Rows from block 5 of the text decoder of a small image captioner, named by matrix and row number. Rows with one number belong to one neuron. Each number is 128 + 24 x the weight over its row's rms, rounded and kept within 0 to 255. All counts start at 0. Numbers have three digits each.
After each neuron's rows are labels from the 100 texts, of 14976, where the neuron reaches its highest value: "fires on" is the input token at the peak. Only what is clearly more common there than usual is listed. The data: simulated stained blood smears.
# fc1: MLP up (decoder.blocks.5.mlp.fc1.weight, 1152x192), inputs 0-95
# fc2: MLP down (decoder.blocks.5.mlp.fc2.weight, 192x1152, transposed), outputs 0-95

fc1.209:064134147109113125143128152139126116131119169120139129107122081088071145153112161083113078148112137113144133141160152104185152104086126139146161151067148186109149135127101110114135123123138120102145134149116112114150160069074135155112125161149092152141131080129158108150096169126136164134
fc2.209:138130153137108124160133137141106137144127129178132168121148133133130125157101139137124148131106097133119129167126117123138105090066095160124112126106114105102131129203131115162156167149095116118111170149124113174140125115162155192110099155149105132108114105179089113138153161110120133142
fires on: "dark"

fc1.472:145115100178129136087176138123115084082197125153105134113106109095104108109128096106142099121117145137174146104131101109113114173159130151106117147150135106127139146129172138131111146164103109162125159112111152130096111146151124125129092096118083116104143162126157128125115179197106129088
fc2.472:150111084156167190129142150138128126189096140119110142120112105111112126113127129171136153182100128076107105136129107127080118112137161103118135128111122107136108110131123171122130125111138145130131068179089137140116121115090118127141125130150181178108147105155144126142157144091145120146
fires on: "<end>"; "only"

fc1.724:113131088134091158160156113173170134088162131138109137123084126097142168133118118123065154150130143126106157092120135107158105148128171151089134138118133086131129144092118152193127166151128171149109113109135153167125111115122161140145114132127148145160139125142121113167139137124138137102
fc2.724:159120108111124154147135143144174102117130102148135157148127112098087136135134078147151197137117175113104138110147101119123121144149166159113142137128152074114107123146095147160170171113101166149127099136131145153132102157144163110126115120124130145159135098131121156143177113096157144113
fires on: "a"

fc1.33:066105138130110144157112136130141098133136138160120085120145086090107129133112154136115087147110126126158119170136112125181105125101119171151115127124111146127098112154160122108117149138104128103165152123128110126074155081102137164115095180136111158134128095117115121165111136180127158137
fc2.33:141145183129103124150104152106087127147154114098163114110164114134139137137105129120074117135084131159108149166139121157136100103094085126154110147120075121076117123148140109111101147111095086133155154114147131136090120139119126118127128166128133158120105126137136123129157156120125140097
fires on: "small"

fc1.150:078120145116129125143163172142137104121140139141135094112149125090102122141108109085133110147106136099147163129117119121159127091102140087140162128109118120109111141101117118114172086148130116108102164135160118094149098161093146148128094155173071124142102150155127149124155127112142130113
fc2.150:131124125129100110145161151171090107135130115154139100137129124134116119149111137107143137083098156105121146124114141119132146112097148072135132114114139138117125179127125150120172125099105098158106162130169102082134113112136142152120125130146132133089116115108082140145154132139081136158
fires on: "dark"; "orange"

fc1.698:085119127176120173083139104146122126143166128127114135142154139160121157133093119147160122109099131138142155139115076120150095117123091115127129163139166130095112167128077130090147094105092113140126144107120161131118131145155150129112155115096119133148104133069134173094152096106133121097
fc2.698:144188107102099126118121109102120101118133127121096127118100125079103134127190141131106114072122094117176088136130153057146118114097097125167114137125152122147160152144114127148117157102148120163119137103124134151147120118149113129115130126113178163138127144124137134131110150118138131139
fires on: "spiky"; "target"

fc1.460:065125123143109133126108145105107098095138110133125113113137110087128142105100098125164105110119152160161133093104116115130175117129152164115126132095151138124096162116166134123137123112093113122139140129124146139126144176100128170146124173158108149080132186149118212144131092182116122105
fc2.460:131113129097118139164087094145125156156074142126111117108113114067137085121129139058139128096134131140125137121153144104148129089123138097178105150073110140110128136146080150088130110132139164138155127140107142119090090121153102118136112120104088151102126156164124120145153115094135076136
fires on: "dark"

fc1.127:136141111124120169108111124146116128071143142159103122134169128128146139142099122086109118122125143119111158125158114132104159144183082118145069123113144111094145105131114102117094109105086155161135109104103142127104135164125116125149129099131116153118170099163105125110128119095162152085
fc2.127:128097105107154135076120138101130153149156128108098154174130144161139145141121072122114110175105126136102132155147170139138147140123085096112103138111119121130103119165190118170164097108122135130111105129124165141117123150137103165086124167148093119160135107144109128150142132138166122111
fires on: "nucleus"; "and"

fc1.619:108153114155112118151188120113082110145132134167108180135119109167138108115111119131144087121158125138147075121147096121137134147152156109120076142137186130134140137154122167161046099160131148168155098149118177126152137101113119131092114060141154114117167133141146138106134155161116149137
fc2.619:155148135086140127106137099094090119129162122129137120130144110158144153095136087138157124140100113126145087124143149112143078093113112125115111135146079144105089105140127149165153109103136112114105123129104131137120116137172083154126148115151154140162146148178127135134181114114128133145
fires on: "only"

fc1.391:115129094111102141118123158106126113135113133155113121092130107159097124158127141102117130119136078154156096098169093129101130091135156146139135125145131105166140147129135136139109123120109120115156167125134109144106130103114105147143133155197152126121136172137137133103108127128121100121
fc2.391:103086091173148089139141138113106121077133130084115098202122126063142113101138138143149142145146128084052114131122141125144147124104145099106102086093117103106151097138146116161141086116102114139132119094140124122150130129127124127137097131114101115133154121161138114150156099087181120126
fires on: ","; "<end>"

fc1.731:102143129169156118155162117139148144122115155127085126144119104091108102148076134133117131121133109114103143165121086100130131097125135146157148109143161186117142100115096140156146140103133105123103122163165150137102157141134102109130111174142158127128149141090138127120125119115129101144
fc2.731:131120124118122079121135158125107106141141108169066136134125133117152090111140090085116127083088126116132130114133121157130162128146143114126150102127149127106128107111146124131143132115111103070172132165129124100153137091129146111149121120159110108128102073149162145153104122113090119155
fires on: "<end>"

fc1.752:091162145095104116096110131146091137162137149108112109074137133124085156184144107110091097144147088120160069130145166110093105144106144175140156128123129143140122160172085101106121107110147154119120115151108154128131119138073099158112110109132120112119151093088142118112082124107114146131
fc2.752:080163168141110095091118118148112155160154130101119128105157134100124147174102106135072102142129119119152084126129138122121110135107139169119156149118109106119102149171081113106123129143127156090156134142091171131120139141093129153101135085130094111136139111121168121110095142106102139112
fires on: "spheres"; "teardrops"

fc1.603:124127143133166140155123142113089145138175145136156129139117114145148133130104089161148111144111074140140081168141069090149112105105128124067123135144123105099176121156109140141132093128113152161142089131148135131109128150121180119145159084149184082123152152119110103149125110124146109082
fc2.603:139156138132166115141101161157096151170108120114115147095158111165161119122174175108085131138118116100133108149098142140125118087117133124122129080093090101124106134099128095102152147145132132119085151133109097163169097137135145103156097170091170175111117123131108108136156112089127080138
fires on: "grains"; "nucleus"

fc1.372:154104089107095161132111108125173178122128097152136114115141131111122080093115106166151118123123114109145152131131123122135116138105157098140128119144114077158145130112157155174087120107111146135144140098164120123104110109102154107128113137169141143175146160107074172128148110113134109098
fc2.372:114121098098122151138129115158158128155129102159184150126113110153119137141124141166114135148111106147164111102124120143136097121132174179132098171161135131145095144113129137118075149147072073107123113154117157116112142142129134099119129158140126088137127188098132127164118128161107122115
fires on: "a"

fc1.437:071175161084076146149097100098153092114132123138140148130134099121071172061130155132110116135152108180139151149129092139143106118146139092126138162129151133095146165138114113128100172110143179170137122098120109138108137143140149112180055129124150089113105131145098158112123143123125130150
fc2.437:075147110123087105141138120114132080123162136108129139097122137130135134134139164138128093135126140078150107095166114127163148149123163153138091148135108137116091122134086162072128089198145118106141150107099116132148161119100132141114150095117085139155107114107122138107126146139138091108
fires on: "<end>"

fc1.321:116138104113139123126168166133119097114151131141106158166114122131109131140107107123142142089134139129133197152122100107175113186134100066137145154125181129090126139172097155119135165172142140117131123143119134112176124142138159140146101077120143100165120112120109147148158174132152126118
fc2.321:144163169117120081128147134131127124141145079116099141183157119115115140151137100095177184115117135089124162160137093099162111149105147147143158098109156143104103135167125155120186141129103137131115154123153109141171090122134167134101111120167105117135117122144123160126151136085180139119
fires on: "two"

fc1.469:097139090147085129147158128141109159136139141130131149105131091127119095140149107079130106123122088144138110113138080136113129108153181114145123116125153133170123142142160157148113126110126125148122137128143112132111130148115145142128073129218118115126124156181151138127124120128141109062
fc2.469:110138111140122093140123150174114102134138164141134121150105117119121131110096134137140117138158126143146152097118144103114167139140129111118139123094123115113153127114151161136118139112078138098156141158136169116155136102139077138161124116131074138158140152137121121112167127080137150141
fires on: ","

fc1.239:082143095154147123141154126155144098149155141108103135097108142142152146149129090127120107132133138136136109126168179091138137153133154161103179149055139104145110168106138128127057071101162135134101129145133176144127140128103115174103151130105059134099108107118164145136124089094124157108
fc2.239:095159141105116141127098137132101156183126086083159139080127106130103102112132108147107106103139156122116099109131093154114089094130148176176155152104128126125081100151117145088142135130129150122123131125124133135121124138132155137133132082138125143196139110140164149124094126109082110153
fires on: "spheres"; "ovals"; "teardrops"; "cells"

fc1.69:102115138094144144095141144183124109093138111157140137127119111108064139163091141090134120120118176086143174136130140131149151119096144075148158160122138124118121117107124133120133083104129081099088159144134137087138108112132135145121115111110104114129096133146140182147132147122137147127
fc2.69:133110091132132098133148150144131139128105133168138153134099076117084124125131126103131149101136133089141139142102123105131138138084167091137172138085157125118132156137125173145167140110114091131058143172139108056151126107159133145149096123142112098093118116183085107119147135096110142152
fires on: "orange"; "dark"

fc1.696:068118134128113138127089160130130143109142155130105110150132188126140180152097141120141132146105131118109177157097115119139157101138108120126151107132155132135152103111093079155116111133145071128130127129197130127132156161125121133143150121157165126106120129134088114141108117137149104112
fc2.696:108160115102146146140130131163118119126129151133130083112124101182124126117146109087102141075098123147171124126127128141081174103126101116093143121082145083130135133121151136125145097137097131106113136116111109142153105146175112160133091155158138118133168141143134129138108131119126130139
fires on: "orange"

fc1.349:125133127156117112116131114130101118135148130114125131092110151164138144133140138131123107123118079159151061100147119105094092112126143150120073095114115130149144114174119113141083116135125145149118115121119178141105112136124118155131107073117132137133185128134157085084101147094124123129
fc2.349:102138100150118079093146116141111143114130115130147149116084172164159161149140132135120101117121097148149088104143138106127078149137145150099099107130149094096155130148122153097116122137140147127141088127123181103116121153169104156110131080125165120145138115163147099093161151088118140136
fires on: "only"

fc1.335:103140122106121134081169104165118135153148150099091108137140141135093152134117088184127090194073125119116137114131115172133056123106162135138137155147140151128116114133113118125104106144152116123109124140098121138163119159105079091122156105122121122148157133128121154123146138125119147124
fc2.335:172122136147181149165131141137133125122145186117108118107091089145132167100112138129123175127150119126113120108117110100145135130115068128110155108085124136093113140129150124136122103119172135150109142118123129126120142110139133132112146138123140127112135171091140144142138116156168149115
fires on: "two"

fc1.691:129116097106112101126103121116119180124144132190141148142124182101141129125114102125080128172133115128134145103126131125184143156105164108089121146107110124131151118132141122146121113140157175167143101111125129113113122151102129107122165136125111129132097102141115129179127167099135143097
fc2.691:145095102136108125114124115129156104137107113148127116119136144144161121082094109127144149131120176132090152086090120127123127139094122122079146186140161131131124153101131201106156110118119175114122114119101116101120117148126135120116127151160134130167137103099138131107152153105088120152
fires on: "a"

fc1.657:081112155102162161101135105161120117084137139100144162133118166124136158145094139149138188196147152140086143107110148156185150114157131120143110116128187153068152097107103115132131129148145155134135133146105124153101157157140118122143134122089123130170164101088126134128127138113141145142
fc2.657:140119183116151119134138136156136090073151110115100181157115138098138141133155145136133150142141111126077145110145190135176130145167123119170118128134176123144110126142129070126129114114132072120129141140140139114187130175148152093159119164146160106130119120125126102119084116103143135147
fires on: ","; "<end>"; "cell"

fc1.312:074158095128112106126146156118153151143108161130141118093083137118119157110117139165119104117135129123137176117140100151159119164147180118106119152167140092098079140104121168139089130119094128186157129172133098126134131092129144105103125160151098125160119070129109171149151130136155147141
fc2.312:204116157156145075171107111131106132156091079122126119184114124158151105110176096126166136166146111172126103156092123093115110110083117144115174154086124150124159178153129130115121140153172103136130112123121122095164107156131091159154169148141108119124118137137150111145172147125115133102
fires on: "two"

fc1.417:132126103111153107085153153132141098148148135135144126139129164128100122158093148125140135125134120140147154131103063104174132129119133074155132131121138160119136154097121082114120114144159115139096138137144104114109096124121137094153093132124088104126161134095101153134154149143150113158
fc2.417:114139140133118085135155131121125101136143121102129082127127160131120135152102144120139134086131156104138098078088101179126091154097109087146163153179089116123130156121123102080104130168126097148085135111141110129140125115118130150156106107148119133105137139118092091093123159103104088145
fires on: "orange"; "-"

fc1.187:091112155133113144104176119164127098118132123105129134151123141143139142135134177133124191187125160120103127103128152126195165130144116162142105136151162178115130126144087114099143130133129118090160143155102132120098151137140095124138140136100108148148155124081153140122110118142127132129
fc2.187:129115164131154107121161141116116099090125087150095121126126105100140125135108159138135140129142078121145124127143179098158086161107150093170138095125136131110169143131126101177105128091091121150143153111134094097111119115152127126120146195126148109137129141074150114119094125150120146137
fires on: ","

fc1.66:119171170138133097162123133073126144134156189117123147148145121136119099102163127176146147119098083147148126139118112151125126150147069122090159152168175108131136125158083124108173108132152151099169059159138115164149158138114089087110096131099129122124116163129083114129156148139141110098
fc2.66:129139139145121091076144157120116121163136128107105115146149071100152137133154089084116178105123152123121124144134112116113085139138087077166129107095120170114158166129166169159133133132141123124136095111138092125158088089126118127108094092121093123115157144124163126123131124133139144142
fires on: "two"

fc1.214:118116127139108127092113116153119109124153130149120089140166146125127137132100084119109122133095125113148092100126131157137121130142116131133149134112091118113120109117152149132142133130145118138134120121139111129104111145124141126100124087069075129125126187100085203136169108088147095078
fc2.214:107117114122121175140117132102142131103161122114124103103132125110122141105139088160135143140100112104148086147141126137086161098145132095176110131119135121154105117133132120081161143113139072139110108166064110131107093115110117076127128129145145159066123144099124143123111136066147142123
fires on: "target"

fc1.93:060154125166099095105137121118089128152153154112163113109118133146137140131163125141165131182149105082163114135142114117149137096130140138125074127126170162129127117168127148090094107130134162141149146065111148131138142133115127149115097092141126136194153088131154112070130139118134157131
fc2.93:147144133145148060111107125120132119158153101081143119167162129130122127151084106137158097104138124130105124154117103159118110118106100103120117101086107182115118145147155130149122088133149154139114117089114140182138140127141120182148136124154157121150108171124136121133119121066155135138
fires on: "only"; "nucleus"

fc1.632:146128136115130124165112135134082128114108149156131108105140137110116092127109143116140112158096088131157139117155091125165118130113097113129116146137137135155099135134125090130110100117117118134119132165129127103121149168140119117109129161186133075140128175119103148125103125107137167121
fc2.632:089111132114158129133163137153147131148152108127164135105124104130114124081139143166143159106149100138103140113107162133110166150119186130151109151124122089117111090103140129130102161103091095131167133157108117168108109066178151063159117086103138156159141140152121128151136127172138119112
fires on: "orange"; "dark"

fc1.313:081117133126088114122113117104128122111158135150136098138174157133077127120125115139145100128140090138136090126119116133151076169083111099152141146134130120126113146147151140113077117161178142147160122133133125127182094114091152090150103121146116067121138157117088150144158129173169139096
fc2.313:129159157176136129097166123109129165153136162144108116147134123066135111139151125109149151155139127169076168151131145123158134095136104092140103097137111124114140114148151116121118084110151095140138197108110086117156120103141109097103098166117199146111096126118145138145137136157148130137
fires on: "two"

fc1.400:119105115087141124102114170133121144119111150115122086149127156131146091137103147103106128108138130113127138070143106152154126134126142122121128091140126129096106132099111113110098092135130147122148126130094114116106090124132100138121155140162099114145155161137159151085181150118128108099
fc2.400:147119130108143111148156111148107147126097124104120113133102111104130112146128156068114174075126142121112079100151178153094154118123185087135141129113145130088113112100124103089117129109149086154134100148101101113137109091133078122127147121134103091074129103146089090139141152158138126133
fires on: "shaped"

fc1.123:084144119114145135086144125147118124133160115129160122096130116115078134163073117127132095152083132137148133130139144142126114148078143153156156149152125138136071112104112139119107094144125111110094193132117132086141118148087092150134133135113118114120131135093147156117109098128114129144
fc2.123:104150116148103118138132123166133114170120119107137130108131098095154154115157144128084084153136154106124140142110164106146117114050142142154159136120101100083131134142112153117120090133135084065076125141130084078147141126139105135137142093136148119114073138160124149152155121103110090136
fires on: "orange"; "dark"

fc1.540:071129155131137135111141151166155082110145161133108142104140135106082133125085100107146132143112160106141181135111123131152145152096123099174168146131122132117085135122124132103171113147133085103090158176143114116120109143124117141132129117129097122110111147121098186139153122121131127149
fc2.540:137143115099126157128144128149107106091121141153141109106135103107100102148119117117113132074141168079152131116136125107126141087094121119172150155132134134099131165128085161126174142106134080114109130152165118088142102147160141124134117127160109131111090133146096154127158126111135116167
fires on: "orange"

fc1.609:178139109132108168109112085135156118135124104155093140115113163093127123139119147162099131109108136125130134084126115155139144103127137112169124142150114111137095149062094128175167076108140111137158119139118147129158076126104143109079114135093107163117142126125158130098137098158142129118
fc2.609:145082116153175128131133155111151149129103093097124119157095109149124133102136096109152133149110125136180106134146116135109131136137120123137148111127134117114094150161127143142131138159173152177098089155090077096148110142091122110170139157156156109142179129106061177103136164111113119162
fires on: "a"

fc1.107:102083169143154128129122106192144111108118120148110141115150116108127133139105149114135111191109132099150133178137121152180130109098126127120113129092158154113125135123103107120154139136129138100175153129102154093084135092121139140098124150145086138137126111112153116120125120153120137102
fc2.107:141158169088160123130092125108099119121128114129118144178179099150124128171117127064148146100115106120082158117130131155133137113115106091101156094122114145097143128154132097132130158106120088134110181101139098099121097105138148153168100180147134152122132114102116091166158129114139144089
fires on: "dark"; "orange"

fc1.537:089154117140129111136100131119126142136159135121099105152108103109104139142096129177132151139114120153124128140123088135148102195113106110143148139169168133129099139150113136103111107130146136139143069136107127117171117148110144115138088110083151091148097135099107150119163180156098118105
fc2.537:124183127140119141123110155137118126157146109125086115153161122104112124162117111137158149118171122100118180116091071148143140154136102142139138127161139173132103156168171133100097115124137119125178115085113110161143125107116149080135098142154116074150086152144142127126168126146171114110
fires on: "two"

fc1.536:122126141121139153110141147178140094113137163121120116112130094111090120140095124075120150126137177126131179132103130142144133145116128094148164165155114132125072128121106098122138110126122081107105153158144120123127105150133115133127117121107097110094120163141089190132144120144102112124
fc2.536:136134068140162165133143152128138092119127127138156114110102064114106131141124138111080144105139147100146116148105131081127127115076114107152167152131140102110127136108092129144158127109113076112106122150155114094125132139137145159173094136090144128092107128163097138116143143125116116134
fires on: "orange"; "dark"; "-"

fc1.660:120176167164126099110140093166108129169157118129101128101128159125153198134138117169106109136091123140136134127125109127150102130082117158106122154154138171114150138149148103079100135144132135163157134122138099129142110155159098093166098112083151126151123134149122125135141155156151122131
fc2.660:180132077148163151127117169090129160092082144119168124125131091167162115108178142127142132133141160162094133131120144093122111108136128129096135113116112115090142130142084108149119110117148159092114097103131150141099128117162096171111138169128197115118148111137160121115101097138153100136
fires on: "grains"; "nucleus"; "only"

fc1.645:104149123126096107135124151139094162145139121088093165120089128114098123179147140095103125132140098120164111091137122088106112141120164184137160086127155137154111144173105160127119142101138152130134100126109135131140145128088115157103077110168115108115137106147178075112068167093105122148
fc2.645:109160143119132144075124157161124138143153136121107116118131150084098127152128090107119112162139139106130112073155154107076152145152133130121125154092103130058106150119119131110140098153145150165143130162124149136094096148127095144139133113115118139144155122111137141137133109137117134092
fires on: "spheres"; "teardrops"; "ovals"

fc1.488:133107117079138119127172143119099134123120113118128159168109127112142123142116168117121118108112087160126143074155098137149151115134125103089146098137154089091138114141125117125097092151128149109126137127117116132099127118123088144107118094113101133157119124127149097145131110123105120096
fc2.488:120118169138169085131108164092103171107114136109100099163143087121175099108137135151103131103150161109136099128149123132097167119103120085103102112118172163136108103132110113140147155108124122133148172111132118125116161112116134107107196131119130086121169150141136165107108164112134103122
fires on: "shaped"

fc1.41:076178130164122107118114100122114108138133104147116107110097121126110135127099139117119100135102133141136114123139101129125126151156117160124104101106101119088106155126139132107183096135097116102153100134137145123162090139107151132121191127132077117119131136147135181106159146140098110122
fc2.41:170091157081160136108105108150104146158156166139133116195111139109093155153128095126129135110108134190121104140128119089183134058097088109127101126111117094152132130137120143166138141063125125164100149095108110146116151094133081114112116153112150116125132102117126094136132133120157139101
fires on: ","; "target"; "spiky"

fc1.490:108111131145115114117117149148156108110155158110151123153154150153140154168080110126130110114123106140144078138146154121176126162117118153092137140128132125107135136151137102159107158159139119162177164112136156167140090120152121130116134154129101143128105124120141110112165129116142160120
fc2.490:114137118083119095117119137127164139181134156133142104116114158172075102142108132101116145106110170151164133129081093134081088100124147153128157127078096134121118110126085117089132157120199131161082117136179114133133138122114091159165127111133116142136134120146117124159163118161129139144
fires on: "only"; "nucleus"; "grains"

fc1.591:104117105093100154085106097148139120123137178117145099131137145130107130133121131164119151169143144156090136174131111156150124114168116116127130166104135118125144169151096102118092096083162132139098130135140169109138151117103113142149124094126148167107164136122123125115102111145150119110
fc2.591:197116133161158158145107104134137164117130104132124129143144128131096156129126071126146127119164145137148096106119122103049171139105144090107150083084143117142118115089102126157129089182126114184127108127101083109162139113153108135120100155179186110117151127129132113112117152141120145138
fires on: "grains"

fc1.498:095153109134119125113102131106122154113171113130119092115077140113116116140114118104100112121126099152150092114157140146144087159156169142130101141122107122139116110163163121099092121142148114115106137148113150116151111101110124105131145112143146171165133122123150111100137129157165112132
fc2.498:132087105091134150098127136137160143099093158063144158137078135134125142120132147167131141155112149116142118126116149120113135144129063132111132116085132102196098156078100123113104129136180168079112109200117128130159182131120110140117135110138129161167125114118130127102181154105134124111
fires on: "only"; "<end>"; "nucleus"

fc1.231:131158120166116129100110105148089137148095093151148119128165133156143115109107100107148105122097147159149105129127090182095105166137140112117141143133157130097086119091148163117103097091110080138123102152119133100132139180117129106110147095116106138115142137130091169118148081104107131084
fc2.231:140095102094160143103092076115101104141125131141133106097152106158106211132131152159154135119140129095121120133131140147127125151141089139151125077114146150150114097133146142143125153107120074153157150112118126129097115111145135093151144123098111137095095148108104174150181100142116103075
fires on: "target"; "spiky"

fc1.521:114139116126089147072109128115124093128125192118098071106125141161105117131097072125115111137126110131175124088127078144096124150105149130135127143160112135150105142145173112116146143077115109135158112144140161139086124170108111098148086106132091150103107176133111157117169108098162107104
fc2.521:171139151157129184142169112139103100094164117114113118114092098085145140118162117091141163118118138111122140139151144101155113107146105093144103131148137137137152109129144129136124121124135081139121117106132147160118133151179114123100145124120134118100149116097143146130127126126131108156
fires on: "spiky"; "target"

fc1.647:143142151152119108093120151113077123122135149100120087074156160146162119161136097118127092118157104113161097109147129120098113133114167128141094124123117126142149152141154102147072126163108128154113116127185163149073130143118102141140137096138120117136152158127172107091125134117137127141
fc2.647:091135106111154103066112110147116127132107102106138100092126185161166159152144114119129116112134112131126127104125094146114075118147133165111121094106131113107126127134129104101117118131145151151145107116130117151084142132134109126125100109130118099140155117118119094100126150078142084128
fires on: "only"

fc1.511:123120120142120095132123109129140160106093164132140111132123120123126099133124117105146133118134077133151102105137100104101148113140178148148119145135113125156157153138154143121141134089123139129161108105165144141136155153095131151133098149209135116167126168135120131083137109111144091111
fc2.511:116122130100086139121104110115149103092152159149105130148169153135147114162106143142140105103112128109140124127130106151134133120153147104119110098116134087110134112110136117143100084138152130117094127124128120110104109116152134094168104088097095140123143182163107114127176121115135097166
fires on: ","; "<end>"

fc1.427:104149152155110135135117125109128191119161141152112152144097141139105152169114132123089104155128163127114136131117148131174130140117137136119128126123164131076126113137112128163084101142139140165137166099132121155141129135126103148101087117125132134175111121131130114151163164166142150118
fc2.427:147133171138161094106117151091131105173121101104186131080141105151158083118125099168153135099139165091123119119153113164067143089113162128139136113069148098124121101112096102144130112125076143140126154124118127108123115156106126126111153141135116137123143108144151150144139121129116129103
fires on: "two"; "-"

fc1.230:178127136136108129116104105169162099111119104154085163101106149113137156171129133124101182131117155097090155093129142124101139140177144169121119106179136106110108122135095116154152169109099092146149119120112104122131113144110141148122104158114084082098126076071146145133120144155093154117
fc2.230:111098083127160119127127187134147139122107116135123153152128114119150134124104137152123141134133115167113105134135131120134126153146146128072131164142144081143101152147158110110121142168145121133119118167169119145125109142148141164115164104120154140148135144158111147143184083107160144117
fires on: "a"; "and"

fc1.366:099131158100126110116156161144118120113148138123109126113156140105079124173095132071097130091133130082140137141157149087177178088108133100136119137108123147129113116129132124104164110153138125094155167145134106149155128104097142138112127160163101137140101143156142147099134157165137160156
fc2.366:140130131134101096133154131172114116137105187139147130124142145136126105116115109095126122076096147123124124142150142095145152069086100133145117121107147139072117160151147145107157149160111100116131146153134132132158104076129116168094118128189111130077145136151114117134157162109118130134
fires on: "dark"; "orange"

fc1.550:129113110194133157130159105115132096126159118115161077134091097127145136124098185138095098147123112142146088121148114127094108126081116121113068135120086168140132091145129115144073103112117147130132134120119172116060134131111140150119095117096163159159145111148138081093143171097122117133
fc2.550:131124115128150096106130091102104133105152131103183147121080112136150177107114181149132099130132121139145125132134149132151042129099081116100094136169123111118106118161113143155077121128119143150135102105119137126134150127160124170140128102117197103159155121147126149116153120134136126151
fires on: "small"; "nucleus"

fc1.264:088125116102138114124103178130127102104128152117130105092145127107118112161124170099113132102120109111150161078112092130155157097103171115145156112134165152121134149146153119070128151130120130139156176116173119094097134129125121120150085161190093126093150150125148127097122143147175159111
fc2.264:120130138136122108142162136128129112100092129120145091092155124127148111153102106092152149072114117093114148093127129137136129130114146111155109083143161142078173144147116102096148182130128079089170162177150114166111139108151079121147113145145076118151124152129095116096134154098164132145
fires on: "dark"; "orange"

fc1.232:108138132132099135144116169120119148136076151097107105106143134121116122142101156111093110112128074129144114072172116155095122125141137132124108142138148147128144122106105118135110123137108170101158124138129095128159112136086100107109114093201112128149127174109135146113150140123131108119
fc2.232:161149130105118099137139126124151106119099127146124104147103104092159095144130127086116191092142118121127116081171149175164125134142128111127126091122137106118153152117165103120125095126172159173128138115136100123106125120131114086101143153178160106120121151144140117084132127166108109149
fires on: "shaped"; "round"

fc1.758:141143075084125157185145091146122156106150126122090153123088122107117129117161140145112163143135140113117142067139114117140125150129192141096093114156134078149139107106140137180130128147122132159091140133140135161108093150129144133153133119130109123132176122113129149162085128119118148076
fc2.758:142110111131153124159121145149186105123134077115123147151122101118116142131116123130127162120110137087121163085112091136129126151152130151113155119135160116159123137126131107152176155095126118139118117124120157115116093185111128091132139132128165123158122113135106120150185115066138108079
fires on: "a"

fc1.462:121120091089122111113120140156111135122130138114101113162115104118146122184104161099056121133138127115109110070147141139120153117121173103154118158106139121103147096117107076129075079114093125112130123123128097111079117122120089095135119154162139145107137157114133125112120183151105122141
fc2.462:147111122130131120122136167150101124134115085078111092146105104163129124156135147109103162107119123102098088099168129139094098125118151124115138130106132126159112112114140090147119150132115137091145121114105111109118133120134078111086154172133148114096113159115123106132130194119121098109
fires on: "shaped"